A small image captioner, trained from scratch.
Model: 6.69M parameters, 40-pixel images, encoder arch swin, encoder activation gelu, encoder patch size [2, 2], encoder depths [3, 6, 6], encoder widths [64, 128, 256], decoder layers 12, decoder norm layernorm.
Training: 13200 steps, batches of 128.
Data: trained on scattered letters and digits in many colours, 48750 training examples, 34.7 epochs.
Rows from block 8 of the text decoder, named by matrix and row number. Rows with one number belong to one attention dimension. Each number is 500 + 50 x the weight over the matrix's rms, rounded and kept within 0 to 999. All counts start at 0. Numbers have three digits each.
# v: attention value (decoder.blocks.8.attn.v.weight, 128x128), inputs 0-127
# proj: attention output (decoder.blocks.8.attn.proj.weight, 128x128, transposed), outputs 0-127
v.14:504383468469532444575526478467525486480493525470479510617474478431511407524526494382509506505518490382570502496466469484566579442453436525495510447545531527597536541514504416566510495546495614545449502450418532495503473441556547497492559570489553535454459480458569418548490433472530546521572371525506451522456473498482519585481444481577461478557537485507537456479567503500446551527498
proj.14:475465509557450475457463515493488568485550515524595499498513579522518590417545433629509568528523538446503553502506583527527481502540519506423467490497366579446533503536534546496511469585450500461508546576507556467412376453493516532535445467499440482497491518595500482513472482439428497533403473466504583457548490512426490481429402552555464558557491479467475509440489560507468466519502
v.15:471625562499399475364546485574448496487496438556518388430505461459489479543497533516425559619579483479534448441542531490551527496513559492536335542439581557483465441422510614487424499545566432486493509622456577387521529507597446495481410432460471529474430418539491468567544557479556466449466523544427495507577476578420573501518495528556510439509513512486461447533516542503453598550581
proj.15:628515534497608461505423546520564486571453485490504503485445465580482533473551500543437517388533575458525563521541423554471485466487469530429518454506472429486516504565416592458539469509491449561465479418481455455418517428474523513423512505532550491507592486537484473463475517509544542555521530430524507592473515502542604452527493537422491538482614609420450499618397447498465491435404
v.16:472507405506553459588424556483581449502516474522520479515376620525483463434517518526461549522525440437524430458570456508414537493537432534466593562437467538503579505526483379502500606524521566451494422539482491548504436530536606506459498612463466539434552462516382536559520505540518460475554519508491474526439444522469550583504499528556446486569544455492465483451437482366509477481566
proj.16:366550542439491590515525490559446482443467544555619505467526541568511611578426425599493539502480571497477534437429546542543486459506542464507434436461519547512515419479438584544456482611473383502618548509524473542497425534494485467510498438528503454617505455580503442416451563438408460449436531469450439526459546548468512466476433475503521534490516414568498483430511589594564513569465
v.17:536534522407575456455502450450470532462455427534565474519470422517615406544466463532482413439549554446481486545390505603534582581523411520540482450563483489493552634422551485475552377448412623525472427452565479508366534534557485396500487563604523544468513639495464508446454495478577428550507433564431565567466556466480479445499500534416482399583465587460466518537473444583571561513450
proj.17:519468558553493506611461488543555454563484426488456576527477594480394444456578564492465526626412522501486404491546619438502555432490461513468401515486516548480444537489479463468436540478560398391545472568489483465549565504505379495532574537516515440422545472545527418513574407531573549424454581504537516411472501499517500631497492424565614540508438471490540523481492502413506558372524
v.18:556506499440510498534501508504500480516501564475440400480462595509577526473565499516441555496550475496431525526602543483408504476550463537499470569429468506427536518399481527481459596410503504453484492527486488550529562473492418484495405479473516498492612509508492590517639504564516437542550580542491566484486482460486527476473546462417464511572531582499327454453402444426508498527580
proj.18:537422524570483541536498438511460517507451513529476541450567516484438496596474486527533499517341466476441551500475428565540604446430531430495466444477670463567474505484456492515483522637491460512576592522585485464431489494590535435550622501555613511608555407518505500457438494440520504478420492523401421491452544521519514424510518498419511516471517394512604487549511494510562467534425
v.19:457563587577435511471490541496527465452479481629356565631451501520393479663481472533407535435455387542481439544445487505451471507512469487404432565396541486489521440423562515562573506486483577534561458612517496506473453505532436590558469650482439573363481382597437414451520532465530478389480593508574542466474386424536473479563619542566639471437543481445533617462519483481566554571533
proj.19:465404443412507468439407494518396508489575479462559559524430554483458475516507499544456502450526571473588523566497418443518468608562557508460574501562406491578465500501514626441394473486556509528541477557455477589598440451507383422559515528489536473503544552574401459499522539566513507496564558444503463561445660592458536530547415499468447418566503554579490411410462460466578451434438
v.20:532420545477470447511480562577458397552628530533456549481614501461578595518547505558460497483581547564453599544520534493441455397450457541489464455408450474530454436495509463546506449433478462485526635561432465497487462524478455445531497549493530478493426500453573481507589450518413474503599606479564563491540454394470471602471475495466489531526511502488432493366489522465554569554424
proj.20:529525506588555544530495390513474553540430509347497466512419507495496399588510444558610523525451523467463456552531453467530444491437503477611569494480548515523523522496474510526502400567538504409567471480489525600561580559505544497478503364544499502469502554526476577522439538519490467521482411477448438454567514394545566546525438484577410494430446483526574475637439393477574474519405
v.21:535529457472570524500490410515482526515496536545466400517435455518554448482547475436558494463490489387487430461559538548463483523522434513467467614504522450529595591483596487490416551490516489519544463460470565492524588512491456459504482553474474486417613488556518476465605567525438504486532446588421436489415539498440542531615567467454501560530488470482523476458471429456590568480443
proj.21:452399498533470495442454581496439490513555520451578598477548592562475521512553531481507527566506439564501488534478431503524573516479532578509480417447513480517435491592366515532500520502488428525506581550554498519475455422540507388516523518531509520506524469530449480453462593508442512499398530497453467578523527548416493498372572509447529424532455431480499615557489496473433551437542
v.22:516579480413407450482540480523536349473452539466579452508592511574508493470506462587530460531386584404514507510549446533522466562486507512594515606490461570487428562458571518427469600536508543509437482451439479510470421457421517506472430527589512478527437559423438566493482573536565504485455470535478512532491460508518512561546560404460459509521507577537493486574486485496449438543533
proj.22:510435555486520617562547522480570559584466515484445553503440473452497515507550492502513536471514494575417460469388525452466473451526514473477439430510545385427548535571468518479420542565538459454437429520441448443556470585532468546494471500497530492463443447529537501492508500517532500544546557508480513511496453512445538394443489519528589540457458531439524507486568541545494530580554
v.23:502482459523487584488493432496475508441601550484469484529533449564444570501576391521470440451665454469419513541491405574504473406561379577465501417407472516479460557555500437587453607425386408510447525529546482550521539378479505554562556447585502444531467474504488487496478518450445460587609548561548532485477510376499455472460598520537589530533561495445524448505551544455565575473595
proj.23:530463606381506451498426541537563492459548467356441564598529478501509360481474506523584555548461468532526414542424508452528565580551501529543497531502463481484468491420431622484534482495570485528565511505504500490480523572445507506523516448495484614508504521546492483533469473555443485472450486424461512500514484492491640529493467537412434545582447420502517515534515376585591389534373
v.24:458587414317545484490395493530576469612571465553518550543517500480499463403578497603553443473562496440532493452623521555392548487601384525446499472484460510467612569437500445538453512477501569494521469490428484478575501413581480569519449571549456427497497494458448444510485488489436444574579469601548456500505516474549534525498569393480493450569548636429435470508478483441445614491639
proj.24:503457585577506516422602507495412398537433503442460601454568479506538591485467566618512592450422548492451468525416486512509569586546560539509499447409558502548495473562385588579466448561482481501524517518522387504379364544485387359549458442548558443573445422625543483533511499472451584513414564439474531506445571467515532498452470469547524556504519385521457488497552503533507373595436
v.25:461423597500458474467564436494581529577444446415476473506583450419506507478471519514527511591502537522522557582539533542511482488486413453584479426477489492534491496571478570501445494562430421484487528582565461488455548469562499475453467620481594496451529525513523542474524494423452515448547488453496481422545515462496440530494374487547466577464489513565436560515480460500451483502486
proj.25:529560502518541498548505569491444480505415583545406571442420508525452490516467507450421458447508548517504519515514510434492537499501540563416527550539470462450506466553517421614544462565520551559547483428512486545408502457466513535450488471538459549404503479467547477552515464483555542475558531505575528498553537493463463441458531417500510492517531470494503515493410484404507469588542
v.26:545453524515556557491539484489450425570437486484468435450527506497611474502391391502484460531462479505510558520466561418446515512394484494572422517559459500526486521526556518545492487522544405528548579508543533486373507588504446498453553535559479568436531654519485513475532507509623501531547509392534452557454499578477449493635511494412455510630455399513506562423533452501522375556371
proj.26:469488482520439507477454497522535559521573427546603476472443603580437464540555513497503435536505473563512526507552513418600398415465584494405518455413527509475548454471482430551393482498439519494499470480442488483594577477495528557485496507430571463464526590452521481518390555524470506611407489507506524445562388500451509547472561474495656475489450504481467530413398541494483652452660
v.27:471482467485546428471408434506510507504538531432454422522411514456477491471503565505499540517498574565526474459606507553466505499522493561462515536460510536548509538465493580510466590448445579475487389557410627493649586458586435420436375538518560449444501454479604385569522457489480542513493496571519523454406526632452493542451543458615498486459430531527460466464489505457418580450549
proj.27:645484521604482524438455484446456480526463532509429546454556517557522523455419471480480601522492528511430551498455558593509605490449504432554469465512516447531384428516528467508579451568447428550492545595552498483398355499440531448527577454520454522563526462586488648411527525476528575504411532473461447562458504486526445433518478501502380472559644458473459566621464499508493430540332
v.28:514520410379509492468433528470531468572531467539589442450517465484553544515480526460501451495422604587587536440566538479482538497591564601484521434501596628495443406528527514570507462469483591482523554510445477445538495420512398363493543485452568446516442533436563453476497474543498457543468545558492521422558466445456436544421439396489577531593431645529415454455491456563503504575636
proj.28:525510547577549484487543479519418487605379593547438524485517444492460488434547419568535616492594514425322467540515503508578473435373521441592493533485579524522446490498536454487599442537508390544459525419454428522387502556467554605462479449538563462533538451551495568512520509487456522441485461475427364480531525539516568545560395601587389454416545532490561524518476551459493393574447
v.29:537444546514578520462545561422465431604404376481432424524637447559578414510479510482439504513393498592500535577449551430590396586404491494475521631437590545551529514576463597526534377488367504495450484469489435513509506505448561517545533419449451591428548482556485529475454553495607538513514476431529440462447479571548523550502485525507486577588416471548465553484533412548564432517427
proj.29:424539525485376512489430513524511481448499525548551463496409542485489477463579505528518523531534492441469601537588437497520360450549468408472489455536495466425470522513540315576408486557582540541447535504516582512478538477562507474437510558481489435447552590460560493523518498521427419551500485568533582490615555469416380520528437485472594459498609491481528422387500589527443639473605
v.30:577505545543457520484442482450459466547503568513585528527622474463471459547472502527409513456477487470427507483396489667505375499562517465479443365571557478590562538515491395468451520552465570513541531452482420536417392538443616564528486468538553383524423578500415474445482612462542457564548500541415508572504465391453536443498529445452534444507502495518464539553549485601529574545470
proj.30:407402501383525497536553457462499447453563507438376466547430471454491484493535457534594537563432492544573444585542499463545522570516531596509486617476484504457507425463553495442532549536538526440551366514523446433542532510493479495421463562459484512451480514440567447541492500577559552412432523427560602368513566574510486539512448506530571563442437593453516497426511607484583505451454
v.31:521481528586432562508500470526538494543569562466471505495506511468423579586412557488478537475467541451481532499537533554509509368509495474582456421483450520550468428493516508502522525484520428468560522481505471463576503521464454625434520413510528423430462467549605433559519503442480565573504574570535521473512391434398518462503502429485550526537502457536465555448479478518507494509562
proj.31:513530412455576452433473580408496539390506504513487441568519452466563426390409398532477531557552473581504520481477455489580503516475547561529486551496575410530516454527544519492532488525455519498500489555473552500494528469453534444490524522454470537529529512385378540456499519527532540527548494413537522429578513539607511489521489554428483472494524464450555456543509542538472466550523
v.32:564516522505508528425471539490615491560434466477477539414481449414468501556500425542554526499528457522522574412504478562441454588478451476481528505594399563496483516453495496539506484501445493532522487519534452542539537551514477434472460549464567464462459479542577466454500581548527426436421498514516385527510464497435604485476499425501535546517515585447523459549402485494565478512541
proj.32:455497499528516488589475485491444461452530491518516448546479581575504508510518470487537485452459528527553478564520612526471497452488610535549494512452559489542522523542460535468431530547483443524533548516508457404409581459472499513545493507542534546512444496497428551624475501450486507562492466534439528435462549448487501460517497483500466472455452442508406469450542484582460511517464
v.33:457477453468600483508545516566361492480628398487599434537551623545456490470407571463570434437574462454429406519472594453455424488362502452567328451413550491485551588556573539551479519578438423502449479504641650501434598531465495589588488574568478444515498506507429576433596508553542504514414522477446564498553623460536437545475461552491559552420414475534463476386512513390484454576447
proj.33:636609440469562451338518577528583460519352597499414524364482249431503522500644558536416529443369561571633514457350477548556550530640478474510623514506516474577488524446428555492608567485523564408500542518575594468621425472525509377444422366464447515484522418531453458486553490362525431416575492502550473575445459505428564511503631459481533542467467655492519493541471573494456497405499
v.34:492389544444574517379395500578510565543457516468416505448506488450485467532638505542483577544587532481503499492523392581513577397475444440515526493474390559471449531462435553516502479541454540435531510613509481372498507482507517453489433502556544412464528414500563510470576497529535466478445441463474567476561496479484528548514499476535537556437647443422491517595430593477491537557573
proj.34:532581514507539569513547491460479549446518410533504527511414484564475500488430416508575531564421488557599584503526496406504451527408445534521598475519548368495438444436581572460570467505487446579503513503568473537455540529384486551461502556508443541467476540394489539560411527502493543602583565537482480473541554493489487485531491532430432387542391454466482447440448490530560552482531
v.35:469527492437460499530474408520424520431498533557491475571560546467444435455539460531429582472470497522523411544583571415445497446511496483527499501486463499548555446513396509481410507564583519484536516490558563444519473533481439477421443514518501491573490528485556552555571519536523532561555444530377595625459452460561474433469521564556487507469482560435478542499486543434403600509484
proj.35:477461516465502550509546580578572602512558510455560502393416461468499518480487456448458447549561510438451534552474461507627517405447450435509452414511482563378500557564580544571586484457504443575461445510526502385554485524442519513471554496495489489516551505531558493441476454433603520543419524427484491427592491466527521521507507471400515512619563467460476429483449440590603491489542
v.36:403515501532513524554485548501496482505520496434501487504475524455473574479481485496494498612506542470510480535412494524489591379507564445555430529514433413482510499543508516521484499488564531475519525553489523564534454531600473518475472485457528480500514455443451441558509517491464514458426539512522620450499513459494455429559502562432487489484526438500472513546567429557562449549447
proj.36:497585481477474491486460504514505497472463502501483518527516510585502418466478385509463545485480511560471470414593445367495561543475518541399515458538526573457537483558490500417475484453484486444493473446552509543611499559535498534478619483546540513461526533550453537477526484543463489550435490538508443492542442599482525489556454467485455537491478473468511544429494591465494503558512
v.37:537487377485515487534559540473582460518482451453491468515500323461630526550562412529488478439457447548528533423525475542579436627485445486484518505509496603493405468428479512420542559404505422683501478527505543594522544549424580464508437512459484502515444558547613499424406604514391490454496588496512408512456488439570611662512555465476432479525483568541381482657493473550563432448465
proj.37:401417572395478478554362563491488480528460417409467489480558648467408399481555601502538504548613521495532452635538678486373528502536645599497415504509467397566550490495449494475478443641519520483567626452505449412423546444366468433541565584433500555532573521485470535546570469540518539480525477521425529492453528522464468483453434569554505514584452439520560454409479431523458463496460